{"train_examples": 197500, "optimizer": "adamw", "lr": 0.0014, "epochs": 8.7}
Rows from block 3, named by matrix and row number. Rows with one number belong to one neuron. Each number is 128 + 24 x the weight over the matrix's rms, rounded and kept within 0 to 255. All counts start at 0. Numbers have three digits each.
# u: gMLP up (value half) (model.blocks.3.mixer.u.weight, 576x192), inputs 0-95
# v: gMLP up (gate half) (model.blocks.3.mixer.v.weight, 576x192), inputs 0-95
# out: gMLP down (model.blocks.3.mixer.out.weight, 192x576, transposed), outputs 0-95
u.70:104106114161109126142148121155096103152143132152103129129108138148122097161137114116130094130148167110159150128091178130141179166099104205075146117145127161111132121133150182111133174121166095120139157133075148138162116151102152152159115185121118112151084154131152091148119121126134104178
v.70:133107112165112160135090134137135164143135132063133189113100118162129115146157130131100131145124143142105128139119122138131134081108144142116136118102099127151136154139131165111128133130115114145110098120135102105132130148141129138129094157140124130138131107138070117142158142122142129121
out.70:112101109142081116108104130183129147144170166153171155136119099107112136175149160128188110180107097135120128114096130128139122121140112152124145135145126135115118124169142116162129170161150105091117149118147111108140170142105117150146141111139141130116148146156128113147141136093111111131
u.71:142111108111115084149093082124139146131103129106137146138127102127145127164146137175140128104175142143142157131109118131153121080142120127149108109148109109141105140104187102147118132087187117117176108145147108137171150155092085103134122138104117121154108112150182137132141139115191169127
v.71:139129122124147126127125127124141141128136149130116138127128119106127150144121130142128154123118132130119143125125117137139137113139125129133113104134138126118120124132149128133115136102136131134136114143135132124125147144113113139133116127125131138107121121128130135108141126146144138119
out.71:131133108132115155127137111133119131160117112126129108118092111118119136118151138128116139098112132122118107137145126131110159139121136139107141146105099111143128108128134128129104128108129110125111140115101112112136129148116120114104135098120137091135150139155121105108155126100118131129
u.72:128150132172099123117150158141120139140139121102097118156122146138139129120128140114125139095125119124097087121150103119151113137089162163137156160110157124166131133140126071189142178111110158120121107110074113148127153120147140109106132104158148114117088134114128152125071105102090104140
v.72:132148158140136118134117152161139133115111118111113121130130125124129119116108126141102147114175124147116135141128112137124107086132124122121113146112133125137126155141142129103134154132134111116130132121143116131167172129108095096123109103161119125118126107139116125150119146099113128130
out.72:126118116082111135116108122154085125114167129108122152117104098149151123162133120128134125137130168148159126135101122133115151116116134139093131110134147115120108154107128131136121114136122100133130144123128142118129086175119130123159138099102135119152146125108127080156159145121141136191
u.73:141113109116163120125122113128127128124080092104096149115137123107146154173145113097120104133088144142144126172145090130131158150103078161144138113154165127145135122119117101114108157096155125140139083089090100125142146142135119135158106146142132126163103099114122116142135139158148119144
v.73:160148133109174129120148149080163135104118133121175120116140138104127139122130141098128155118128131139118097143168122122148151115135165115147112135092117110140103112168107104147110126105130141129102126136106117146107111159111158116107149144145152153083125107113116164078119081137167129125
out.73:107140102131117133149117124121116148131136132145142142153090136143126083104149103128151121123125118112150118100118134110119134112136151111117125128135137139121118116121156140145120080149132123121133157128135139127112075127160144122119138119110132130161134188130114114132126121139124099116
u.74:136116103079137141113141094145087161145093124130107150153164099139116117181135170108167106158119145127179147179133092138149142147096107121154152106149136120106085091099114136156142157112189123086160094090133098129154108144148132140142103126097111107190144158140138108149119152153138155113
v.74:154122110179167149099153114142190140090175127131130174133100107169126162088125096139120128128137087108102111124087146161139174154164170144112121121116188163104119089151136137129109158166161162119113137096081117092115102149118139078114118121138140147126128116100128116083101114116101122138
out.74:074137136110183160105179051143099116097122087120178165137108111106126115071177110117123093148108163121137123141142091092135149152149138145108121110090096141131129099143167159110111097154126118129115166143094153123162128136116136142132126119142156153098142185107148103124128145144151091103
u.75:153117149133123090173081173111154109117109111068142132158116121101132124141129113108108172070125126120126116133112126118097149108129145147172114154104142098135101162136165084138098134125144115117159129157127129133149132146085076112108141139178125110092122096149164117131146109123101139139
v.75:137133135116129137117146132123166163123167135131163140159119106093136178133146163120158142136116130152099132119164111110159111141146144133115102128117125142143097095164135117171099118073086166142074140150114131123102118148122140145135134151112152118123140143089123145074119112130146111122
out.75:141141118126178147118162110118120150132134129149111130127087124169111116108086100139150110090120125158149162132130131120090154131110162132146151102128189134126127086128109103100109124130142135100138129092146137099122126132138117139100128102132128127149158140137201115110108112110155143150
u.76:131108094178123099131193139108126093132165129219099103083146115114104139149133042085150074130098201098149179094097174126172159161127074125075137103166122166086106111083122138080119106118111120206164138161102164158113080143132176156164112185087095105169093110088146115142160139151192153165
v.76:180109105093163161039160081139180148105110102106120231136104108144089177112133134120132084119106116149110113140127115101104183187137147136137148089119157136119098078142064160143093181159192167105116107058088093060108137142130161147102111096127136105126109137094156122084166083125080161120
out.76:135140143127137164104152120128108106107162147055133147103082144074094139110123152150130183085098075110155092036167150080113145145147136166137122081064118099174117128152117099111096091078106140108125150138146136111077140118127098147089143070165123127077153134144147146116129089078103109108
u.77:192168165061129094150100108155154108076090088066091104132193143132157091083155100166105152156177162194111140171094100126164103040173100135156089160097087077210114136125141112104162181152106136162091165140158114145200145138129117101127145171183146120117104116121133119164164160152181140139
v.77:235082108094120137144159129075160174123129137090135126165140064093086117167161176089129159117134164152148125113128100138194167130140145115179121143089097142159110120125137085172095145151136139150129145128125111144129114180081142159135111172136114112141131116145111131099115101143117166075
out.77:121134143163149128135110129084122217156113099186152111166086125134056131120174193128131087121124175145137104153171082096161153137107186109141132138098119130108128122156137081161148159151114098111116153046134104119120113167139093159049121112125099121117131155163144157095106096183047112132
u.78:154090106081100148138078164156131155160073183050098202088098113093166144167187148161102182150183157110109139091079114157155175099090148139131129127100111089179128193132180117179105189148104125121160113172131124124171172182127143173172132153091147117142097102140069118174182157164153191151
v.78:120101097113116124158103125177110114166042156081135159102117101115151141182164124148117162151136123100134105110126171152086125123098110155116156071097114103146125136096140128112090176173147111086177129160127118119203191174152146174162181125078122097112114136155139081171149147109180131140
out.78:109154154140111110115143157096145111143151189143123085117142129113111124142083124096151134171110163062136157149189153102103126159160114100174163144133100153130125131138048127136160103097073125154076100100136149166083146107163148091125117159117093148129150103146142174051070155109118149172
u.79:121124129117137141109132117125154114118139141144106162126119124135118150100126128160100133131133100113106097082115158138150147127163163106110121112101105136148160108143098168104104166144112168111100153136103133086119126116098151114117135108137128117146132107101107121095149082102148148118
v.79:158107109091152146078146121139194154118113161123170228101104113124130175115116130147158091164127094117115115124127167130152166180149135090136116117131105140139130145152092131123089125140153148110121137132087129087109146130124152119124145116098130140167137116111128150067135082121141146146
out.79:138117100106101144139103174100120101142130108124149105122168116122102157142126125106142131112129138147171157132137126108088106106108112112147125140150132127141140153144145113133116143118104104121132127119165118144124127135128104140095151148134145136124134114161098106176143151145118113149
u.80:120158160183162138095132145151125150109153117117084131121113150162121100147127107126140140125127125132126164153130118117124125110134140151141141130185156133135136203152123144125148142090145103127125083080137125137124122112112134106110057156183124138163109088103110159125133103121095148138
v.80:163108126141140115136131145143185145091090127107138146125177085111114126140147102127147108149124136123132126144133152118127101110160115149147080168132117153131095159135176102120107127119138115120150138149135114126159135148145096090144138157135168132138148126104114142123118125133125127132
out.80:136088093077125159111130154116130147131132123109146180118108116101111121104157167112112105166116138115122102103065165113127167147145108126117127132096123173123128073120156128148137122149124132115146153139098150109141103156111150113155145135134148149137125168077108087139145116115128119099
u.81:144137158156143140154055069160142161137127147117090155113102116137153116162166148200082164073154118137091211106102062172127128075130106138148118068162130059126125196149191155128138145121179101134153082092155112136147146133100067135153052156146111123142148086184109115158186213153132180117
v.81:112131125131185029185121092148108153153105167196069172146108136185142156161065130180150055142146116117125147124112116169143137063150069159162142023150098075107139133124178102079086165094179125137183138071126142133161199137052068162146096116114122147156144118154166103137125161068123116092
out.81:141158119061110097137148086083151072146135094106115085119126095069105077044167179066168124148102133088163121161133151124107155176106146122155125146035125169168110068097104158121169147118097150108085118182108105098172134150120180081134188071101142136163164128122181115064122095094131149152
u.82:120142133134120148133115108132129123127135133125130128130129128125119112135145130141139114129143128137131130131130141111148130116138148144123133124134117117111123172142127163121123126137136107133118143143109130133134118120124132131140123140155122123139137118152134128122112128129146122159
v.82:130142138133141144118130132142141113113133112120141104113140129133125136123130141126132109143114123143122119128138127130115110129142117123130124115108131116125122147130136124104124109132114120146115128134124123135120130122146123131139127136129132126127128126122120131123138133131147105120
out.82:127130118137146131120149135120127116123123117129127119125123122122107133126117129104127133119116116124131127102115128147123139139132127132129129140109128134133137118124123116135131131131153123130137138118125126109123132127123114131133114133110131120142141127122135130118130130114110140131
u.83:149112147148145138133120113124144159119101134140108144112121110101123113176158144110127101100112142137141141151144150145134160128118115138132108135149113150123124141138134138105094135107149115133113116121072103144143126167098120144135114151121118106145137109153115125103132114153141137144
v.83:136101091110146090136158102116123112150106157081153190114139121152137130180118128105123134133148137134164107133109146156163167159111145145148147106061118120112101129083141091153122158160157106130187150124133156136181181179102144162156124146117101130141089134151169115170124126153164170135
out.83:124121179177178059152138088118140087102156147178136101109124166128104107124139112154092110091150093196121092090098133156164154132173129099157068110137179135100128137124158122119097141144191173102160167143068099126173124177091088149138118097139175129100018143099107158153101119162132132096
u.84:142114155122115122131108156148165139114066137086155126125174102110125163166161136125147110120143096131138071168163140094083062095118110114135121112152132107148111159125084142096080125060108131089126066125144070120133175117157083186090113093160158121057156129110070151131118128137095079119
v.84:155105110076139120108128176142156144117068148084122155128143140144149149161090097133146108137153117121131146152107150122116115143114083109123117101120124133135104125110106119109118147108110143113160108100149120117124132138155130177120138132135162134119121135072107141147139109170119118133
out.84:140107134211115108133126078145123134135070109139094099115116143172124123154115108156116097136135085136156142113118111178141101134119168118159174107099083087097130112132107110131112157126159153133183155073114111156166115117140155141103116112119092106152133094168176135136120086129171150136
u.85:138123156130168116126127123111144108111105117141153146139143129122108130181116120117138138101145143160141141135164110123119148135133143131138103130137133136129116119144133136128096147091141133127107134113120123131127096142104124132128140142154148092127104100139124148135122118135155150128
v.85:161080105117133121104124096093162145111108129107182191124153111111108142140172120108144097117083124145142081166142132109134143147137134128163118124141139158133122119121112120132100098125159157116120099095115099092145151147119124128090121116138126134133134118111149147133145088171120127103
out.85:115141169163179097127143089146143129124117140151120091142112151184125134155072109101139105110124116160139136119153084143122101129144173123153126095117135075121136119134100118112104105104132129139175123090137161143115130116139111165129104101125131123132143098142150165109109114122144157115
u.86:134104149121165111120128142162135133115123172169110156137153129099132145192105152132162140111149151143120155144156118143116121143109119140125115110146136137116108114111106124114104136096115139111120119132124137150129168124113123167136144077130137095081128112126122151132091124145103124104
v.86:145106121116115126107151119133159161097138117142148125139148086090099147184131152116194094115117152137158139144180125093135080152152123120123085108175132149098094120133105139144131122038130116115130106122138097126115102125141145157124134138130179136114144158103135157090135109140116118139
out.86:148138166154184083126125081155162137128107118133095097117116140164137139143090123121120121103123105158132149116158089153127111122140149149163119076098123070133126122128115138083118139098131140140171104082132148160160143120140111136131123103142135130134140087149147147123128128114147164094
u.87:184096159164132126149118096157181138101126116122155140098116087104118135128171098129121158104115140165132148141135112111111116144152107152152094114162097130139092110151127126110091104110127146184082135095118114135141130140136154125107099146160132149101152113151133133119150131145138098127
v.87:150115193160162141046188082194164168104169131196141236178159112128128148114127141135153109134092092150116120192190130136119120162167127157089099076179160207134144088167133165170100107133210191081123106050069101090135135124134146053132166147086116158127156098113145133061080103081075152086
out.87:103184158181161171140188078159125163113131110130110115122121151120133110093079170162121121123112062128070109118135090151154081126135177097137103122097109093134174114101133110170166083132121141127160105164148156075110130096154126154135136104089160134127111184053110138108124118092172186100
u.88:144141128130183122118144120133171169101125090117186145122092107156141141139136169112154117126068113175105113180197086136115128151136175154170127113102141086096106106150106074133128087110103095151108117094109109124099112141143122139122115131124165071104162147133160137097154137100152121141
v.88:150138151108135099135127116088136103103188136103181133163146110139116144167123152103136147135139154153140104158168080133156146150119167125164133141132162106102084136109126058151139121142137101128145118131158110148117139147107117143155100127175133140106118135137131141169106156125135109130
out.88:143145111117159085156135115110114130149133124139147093103101116179147159131086121094161087099087070174164176112139090152132064129098151127122124092122165061142139157126096108080133124100102120147166120099151145119129117129171122146157147151113202122139132118116117136181142159109164123155
u.89:128136137125132107127148139136136127127120136132125147119138128117135135163143120136124110131130148139130107154136143115136120107125107143107115120146155133127133160118127138143137130107124115124123120169114126122126145143147113154142133125116137115124097150114111138140115146144136098162
v.89:151136101124128144150121146137152137113102105111144131134141127096134118156122151132138123119102130119122105123150108134121127140107134118131128147116129132138104137118120104124124137130125111109126119148115093131133135139135138135152168131124136131106125131134107127142116101129129115107
out.89:135137131114138139108117146133126136133134106105137136118086130146120129129111124114143130127092103123127132091123130112106134119128128136127152116109120115141138118153121127104124124127125122131131130124138129128119131116124143133115122151142134122132160131130159131111130121097139122135
u.90:116138138218132129155149160133135071138142153198082103078135136100136129154130066093158095114115160117161189113093182150121165144150054182074109124169098174069099160129144189041101124106147114189148132163063172178142118170086153137149074167130131173158072101123125114114137116164196116116
v.90:192148170099164118148091142128186108090108166073116124141143115068109117117131152113088184123150095141110161119117142117122095107158118105179099173089087084182125168110129080105106124118117116121139149153172136136145184175096096128120099141173135131094155091115086160113157112144099174115
out.90:126153102114135145107086167149144148122186094100109115202120120171124127114088137103127188137164187102131122160077140164148148173153126135145145163127087153116085122149156148173153126170156143145083145058103157126133099161088151084127113106098076118191135139157142113113089101167097112157
u.91:153135144124123099132132160138150151104113093105101121147154122143124107156105103120132140146148131170147124153094115122169120085153148139165107162097089142161122152152135118120140147109123131159124146140149113137147101141116109108092100200187161097142117115139110140153110111160133140135
v.91:158146129100127147113181158139139137163130170113124153100136146117138159092121164114132079110185152092106078132113123112124170188104121098094173115112169112133093157107109124156143188170127164106160100084076107103089155170127163146165107095104104125101075133059131134109130141110073151187
out.91:196132163160071042128107120162195117128128146112161100153152145116153147160147144143172113216145155142105087151112107112153116169167138113144101137079089099158105147165087084155132187127117172128052118120105088118166147141152183118160142084107151149103095088123127170152114093107106091126
u.92:157100077109112130163102112130136120157100169117111137124132117125139168164127140145135155129153131094135102145123132133133172146106095137115143110141145114147104109116098129144075195119135126098123113123120089136150166174109142180134145119111127127087110156152106114153112122164135121117
v.92:112128130147144146104134126142125131104159077118106127128122126141093085116109142090122142143126142134141143155159110105123129125121124113141130173131136165100120083125120142146146098091113124170116119119143130114110117108149141072125070118171110142170176105109113127106107118102145142124
out.92:124122116096148161149129117134101160133116114103121152141120133159146108106110125114097127100135139158117176134124112135121103123096122139127110102146121106151147132115163131110135091122127120151136106122144153113144138124129105112138121133122146121155126125116122121144156151129162142103
u.93:103114149136149141123126121173152104141103090168120161124160112088145110129166082138109166131121137123115158137122149135145139097139083144102104145121111185120119117118154170106091157136117131154117157183105142131186138150119154105123142199123112099166117064139131093134116143121194149114
v.93:141119162112147132142140132121156139151098153101105163104142132122143132108158120130099127124148112127112087132123145117146142116135150099144126130110119105146138140122132136134095155160105152131134148128119130111145133143147142150133146126115145117117120127106129137129117138129152149132
out.93:118116140134139139103130105112102067118126144127114116096099120105118146137096165159121149106110081112130122089136148152132162166126139165099131122100125101107136116145103119103155081147141128103125123143131155130084106123139096153120123121124125149127114180135099139137143137163152154137
u.94:112107104148096111149118121103104115161106129144127117104120124171112119174126113126180083127111169143167125134149159097102152126113099161116154114171142123115138133120133154078096127101109131156114127105097121148139126098168148142122147119137116116141116123165155132112128121115182108135
v.94:150139135141155122148164137101147089115192158138106129146143118135098140116137129100128119111139159101128102152108133109136157155143144124133142119120161126112062122102123134157130128139145143120151132127114134113096122163121126127161093099155105130131090144102158141146100129128123126132
out.94:098137097143153179140155111121069153128095117132112147147162146153147123165156135155062131123160161078138116180167148136162104121112154115130148146163130153116143127079147140155143132106169114145166125116107120118125142146149146097122121133117077114169106134122129088133128154176117126134
u.95:166122141122157127140129171122170128108109137131119156145170100065122139156146113096122175108132144107123105152121142129112125114113141120140134139129129156117077125106139125141101115127121130111148100150155122131129128164129129155152129144116113108097135121118097107166120124153122145100
v.95:125127144130191095126145134118143089117123140119136153115133153121139139143139112119107145112127113145113084137140129128128127131117142111136121115131137123139124128113127102135121147116135135126149121110117109104129170142139147151143112119158142135110104100080114154145120114113148120137
out.95:104130143165163123120143090111125120148127124121131113119109134182131128106101096110136117124119107144158174109129091143132117142146171122127138109105128088136165125154117136102111116124137128139169133090130164142131117109127129137095102148117126151134136112137170151122124122129164154134
u.96:146124110115144125112123129103126140116139124133117123135132120097096145169139138132132161101109145119136132134146119115130139129126144099161127117134149141133141113112106131155121131095126143107121096134144098124114114135121121159114117125133105110135131127118120139114122108157124147115
v.96:121142141115144108104157115114155100118130119163106138113173122128155151117158107111115098136115140114108153134145137099134102132127095143132135133131116134099098127108136127131124137137115144158148132130130136126129130142157153137155120145104142115138097126066151128141145163132154127124
out.96:122129133125115141131106133145128152144127146163159139135120126142126121127119125136148129143141114134112137116132132115133116108133145129122132124147127116131141117153127136122132128134110119119110138125131149137131116095133142121136148128127116123121117136155138133107122132108145135122
u.97:157131143129184110133127137163156117118108145144138166126152136117140148180124129124163151109132123160129154134157117148130134128109130146137122104151147115131095128133117117105094136096142125114122118124119111147144150145114139157137147100145151114100126102146115142149121122140128124108
v.97:143103107103160144133138117110151147109131149111196142135102111108103164206138165113136143124125154141135098135173124108117126138125134126112100103151161112129110102153106147144099128068133119120097108112135108101097098167125147178156135129152159125084124140108079128097166122142131121105
out.97:129136155142196107114137093137146107130136124143124100124113137169130147147089127114131125084126106161149150129159099140113104122131150145151125097120159100125127113134131120097114127108137132140165136082123145135124136135135100147122128100136139119144140098147160140123117133126147139101
u.98:152130137116189099166133161117153078123105143102140142137147132095123150169122135102098175100157126140123107139150114147131133131090117126142140176116129103177119135123144069127072132119100115116107146143145122137131148178104122165140142144134153081118112124134086131167111127149139139118
v.98:145090134166136126130137133137142134118108136142133154135112124121128128164142100142160093134083143123137154127145155120110122158129114154117106082138118149105115090114126140107117117078146146120147124131106122122136110140143151138140141134126139141130141126119174141112140097108136117102
out.98:144138150133180112108147084130136129140129116114116106117119132180149130136102120102139121116114129149171157147159093130114111123112155151152144096112167095121109118137118122100126131108127114161166103079141145148146131139157117142120113113135141121142151105151170135127126152122153138131
u.99:153151131105157142119064102148157152088117106075109111111110095104149107128113153161096205112159093135131169158120135144127134090147124134160095151122118121119115159147163137128155119142167091137116121130161106137163144152094097075121125145140106141118140111182142110128153174171137173163
v.99:146110141100161080077131141128147136106156134120111168134125116146136169161133107091147149126108121144160140154130142135154141190141124132161111108153134147110112116131117103154128127083130156133143097092101120142124117123128118126127078146136133124133123115118140136120139120176104121144
out.99:153124088152118121120132133149161141142132148171128104109111101125081124108156133164158102130117145104116152116119169136096160182143106147094113131115117161109129082123109100109143154131134145090086119141134128136157132152118136095077140096112144130147147145119139120074139110094077123137
u.100:162078132151135133143142165196138078129181185129106102167159119116051107150133150096117138124171152110137179067048126126086098157153059131128118142131127119211124143082147079135115106116082100093178163148201188123121140152126080156181047143187111026159177134111088116206136195104041142100
v.100:151116172121108093102116128217152104092131127094136129162154127155091119159102127128131086114175161169139148108136073118104070156155086161123108126160143113181106152106128126107131128078100134128134130108166151123154178080119090128159079094197128046128126121132161149200156155091062120126
out.100:136138182117122146122243068120116105094095060188108107074168156134197126143165120139149042180070173216168143181215096110167086088124113113076122065122112109081099146113067118071160066101143057143172105154162166115125146142207154161122135147150166163179169126137155140163161202178107086147
u.101:108121145124155118137112122146140127128141128132101158108158131131160114134127099166097159142126097129105155159099118170148114095136119146140108130119112130102147148136175156114138129148120129162117137150144141129167147108133131113108114158127131147142113099143148125143112126152177121114
v.101:169122134129139121137157111113164144125160142109118129128148110119117129104159160119128121118127140147115095151137115121152131126156138123151125124115117115151116130105124119146133133143123143144125132117134119114132138144135130140119106146127127112116120136093134150118142135124119159115
out.101:103117168144169141114100132122086110129112093115147155135086154128108120128089129166148134126122150132138100118144110099118151131107135142091118103096145127126137121131129114132145102145106115112130170120157148118077082135157102143103162120153123120096106164129113120159138137149149119145
u.102:151149134134098164179109161100139119120160163126151097135181111078124107125135161155137203084174089111148139180148152169132101071159144099137115158108104163082130144149139173076134154128145085098122094167118087176177157128059124105071120141177136199077137127173100129088090094147147117053
v.102:165094125176112106131144170160161094126172134157089125143172125116127123140146068056107123124096142155135183128071123155142122148147068179105120138161115160152094134101160121104107105129123171179148142115153174156163123143161127129117074196144112137165093090095136125182127166200129125109
out.102:127133175111168088081126147143128186149115125119096144196054121161096124091109153101072172102128148109110081121111084168164211180137150125128132157076101145115132133174167113136110140193163132077129151068073141132141117162082124142064071180113112152143115168142095125101109074174038149135
u.103:140130133078143129108112145121146151113103145137143141099114123097125148174158147125150143119157146150123120133169131111116137125117148120156117114163105110129106141142093132128094147100127113109114101175118102163122141129114127174120142094141136119064137093159101146112141128128117128116
v.103:127173106121177117139121159110149093091138143096090077132101155090161137142133124129086159131145142104112122138085139128122124121123104140100117136115171117125092140115140131146153143115123112140141105161130117140101136173131103158183125104168154106103067140092097130164139154178134080166
out.103:137141161150205117117134100131135108107155126128120108137098150176144153139098104131129129071112086188130140090130085165104142119130181134128116080107175094139129112136128104107084122121144149100189143085114128144127119168101095158113119108146154147110137099114159135134125108109168157121
u.104:176080121118116130136139137150161152132116162128133161126150103086126151157144155130131123133135128147125091128119123141135131135106141144125106115159131136152116122134145121142100135121118145109118128143119116121148173143126128158149143099122138119119145127158119133138127124131114117135
v.104:145116110118144142140112132110149109109100127108148133135108122095104141144129123136112136118149138138118139102127124098117134134132116119129102146121132126152100118142127128133093121105137145124102143155162109113105125150126120129122141126154154114108128131126109144139129117157112122118
out.104:157161160135182112124132103118119113116113079144111092127108145171121130123087098119127101092122115157150177115130091153104096111116141103126129104108129105135122120129132121091123105104137146148161138110166142139129127126143117142125118107129118128155166103153176120145138126116150135102
u.105:196098109107121138084149110127161191095122114120107191127157070135076143129122127134176038148146165142138167160072107090163120146137129122142111115147123124150109129125087127148121117116141140131144090087117100083123122111150134149118087120116146127159119147093158154099137081166130142162
v.105:137099132164109170105144105187140169127144121146134215124090110127092164114144137171123113135152113112110113123161130145134146130147111126102109093159172166167167136170105186106077144136149160111061117108084075079101165135120140084167128092126135143151138103153100132071120108089067103131
out.105:090137198154149164090169112130099144086075119116140141115093172077124124084198098104059134136141151063149111078136119128167156143137116172035114105077045152118123119146136191074137088109110137186145170115148122188113072119166182121137103200126125141062110155112129136116148146124107091091
u.106:142143139163124152127158160114141162130141110135158132118146113109122123147132148118182123119131141157158121134151130123124130104128162127134117149135138162106109153174116140111130123102114111144094120125098113153120102123141148122105151142138136135108158120151109150074085117122133114133
v.106:149129127123156110138144132126150096107141133110112119139143129138116129124129120113115113128115123131119108124108125132118134134140117120152141135127127107139100136101117110135131124142128140126146137138155127111133141127147128130152107124147120121144127126086133136159131138118111137113
out.106:105112121120137166144118131134106141105142137106142157167111142119100119097148129141122131134139148104115112115103120129145148158137123126092116152138103152143135127118141137149110100141153132118126158134119108112126112113106147127114117165117119139123130142090125126127126096151133109124
u.107:118146155124141120126157142144128119121122086144154145151151131098131128131116112113129150139143154156117100157172111110152107119117130155104121155130123144133123118136142115118130125131100126164095157155132129130127131116148150135138147137145131096115108123115125128145109138114164123127
v.107:129146128143143141137146156164137136121115119145135146133146135104144124127121121118131145138107135126104122145142100136128131120114125135112127152140148139137125133140145141126134111134115132135103121143130120119124134118144144103143133108117128119137130116110111128134108137124133127124
out.107:139122127118130149121143163121119096139125133134135126096129142137141168142098110135109126112122113135147138087092155149070138116128112116104137124130150135132147143147136092092112123113151124140153123124139143142100149130116113132149117136113146157143121118117127128135148127126113130134
u.108:115140130128144119097139115162125170085132107128119134147123133129113130124105138103122115129144138138125080173152133124141100156139129136117115128129129167124157116119113136154163129096129127119107106085094118108126142113124112102129117092123108111147123119097111137100115128131117129156
v.108:129114124119173104095169105123147102114120127116160192112127124162112171152133098115135086134135132137160126132123143103134149178158140141140109102124163135106122118158124138164106147086150136130131130076093141094115079141136129125146120138164151129151111147107137143111140127157124134180
out.108:146116151108152156106119122113132121127110099116135133124118149149144145120116123136138143142137111139143139121144108090097123080112147126160146093113124116116110105165144112113117108114119123127157147095170138138094119127139131141100130146157132136145162121154147120145118150127141133096
u.109:166101111089105138119103108136124171113139104092126106139094092126104107144125139119142122108124164152163160120140105121129152163098118173149122144138120137139116111131107104138127145145142118154106138097120113140141098157103169127139146135134141133135144109163151098126166124131080148142
v.109:128147163169164131125151170118159133126162139154091119124148122123131149116084087142113155113143129082102128156125146113100132103134148113116120115122141150110130134113153117141123113140117144141147120146136152143111134142113113118112125113106093137110086114105140129106095123122146151133
out.109:127120085126124104139158081157118097132139152165166144103168126111168137130151115144160116145142103131151132157099142142112123140119115140123131125173130141129115089095145146148149135086184126083135086173115102086171153122114146136144125087100124130164132181118184144123147126123164118116
u.110:147099116145108120132103127152148134117141110136142136165165100119108130192153124139173131131126174161141114140125120122150119140130139173114109111147139135111094136114149097136124160127124125134138124131126112147163117143159127159123138130140151114113083145116126126155132123167135097140
v.110:134119110131113115123131136102144116125127117128159109149143124116110143136149105111147119118121144132139125121131132097158120157149141130129116133124132140137124132136119128150104139127132140130123140152130122126126121122129127149118134132150151119113096140114139142134120100148130102137
out.110:115129133146114157132131143101115112158119161128126102116102142145131134107120116126122124120136100104112128074116143145117124114125129105114153137127114126139136151153119138121123127134130135124135128132119122142104117115121126122129117151111134127124133117132117150097125144116112136116
u.111:145135141130174101154127142116149103123102144107137153139120134097119154169134118129116156097150135131128105148143109123121154131110133138142128155155143111142111145125135114130087152111144106110134134138124096125132140154103124153139121142166148101098103137131107134159135112162144147144
v.111:149128115110162109121135128114149106117123140113149153104129128137130167148114103112121157124126144132134115139126114126124156129130120111151129112117173111128088135123112125150109120104130142147131099132156124111112145140139129129131120118143130131128121123114118139155131146165131131120
out.111:120141170138177113119127082141115120133123111145119116138099139166123127135086111124126108116129112162142152107125094135106122124122163104148142095108152094124133111126121123112104109115151136126173131104127156141142123120130113146124118077114110134156156107151167132125126115122159158118
u.112:166161115153151152106109077113139147087133115149143112124102147145108094152144135142120158103110134167118092183165115137119157118132175107165104156164157114161115079152110150163158134099127128099026108088122089112075099172160128128078147100127153088115127149160084143153159142186131150169
v.112:148146116101155150108136092106121136097140141111103120112159120169115149128155175160119080144147122116110106203142096143165137158102152141140166122142162088141119129113089114117125159161115137127098092041127062125100115165129146168144114119130153124090081129100122134141126134167107132122
out.112:134129130116102090163153141102136093118188120166160109095166118089131183065148099091118125073074102141161165110090085147146138163117148104119136123100132098119099120171126128150152151158125118145133146128117099093152085131131140139151138127116165136129147125113138113184154137126125108169
u.113:152115108140120140132108125115145099143109155124098109134120104098094144123113123136126151102142117117140130112074171105087124084161120096137114115105137137133120146119147128093096139118144136111164103159153130104117184141094076101094105094150105130139148109126139129111123112126141146125
v.113:153124143082145150094138115115148130119147144108113166124147130139129152119137145143114114137136119120106134140128121128144134144130112103137139110118113125143111132110095133141137141147125154132133120104123115108104130153128149149136122147129125129122115101098123131127146135122108151131
out.113:143129093106133165181120171117121130151130130123113106162131108136126114137107147112157128130131135119134147158129131145126123117121130139136135141149163134135124123107144128132143125120124120117121126130150152099117104157140104106153149122115145139164162133130120091144123154125121150110
u.114:129127111170136118146123139124144131118154125123120141130130124132120128132127102140116143115150157111117130144116099117127136110130133141119121131131148133117115137126142153143137115130120123153118125138156127117123118125148120132139085153157112115131130130102121131153130147145134132132
v.114:132125122139141114126143131142129115120160129146138126119141125124117132130123114134149128125113134128142136131123158125107129130141122125125124122130151144110117130114132126111128121125135121124135132149129127119139130136130124119127129115130123130127131134125148124132129120127125103134
out.114:121134138124141140121167134136143127122131113121129097128122130110139134104131154110120113141101110150128125125124121146129136142133127122122107129110144121146123106110132099119126134122142120113153129124104133131152152144114128109127135110140169144138133138114132125118116124123108119141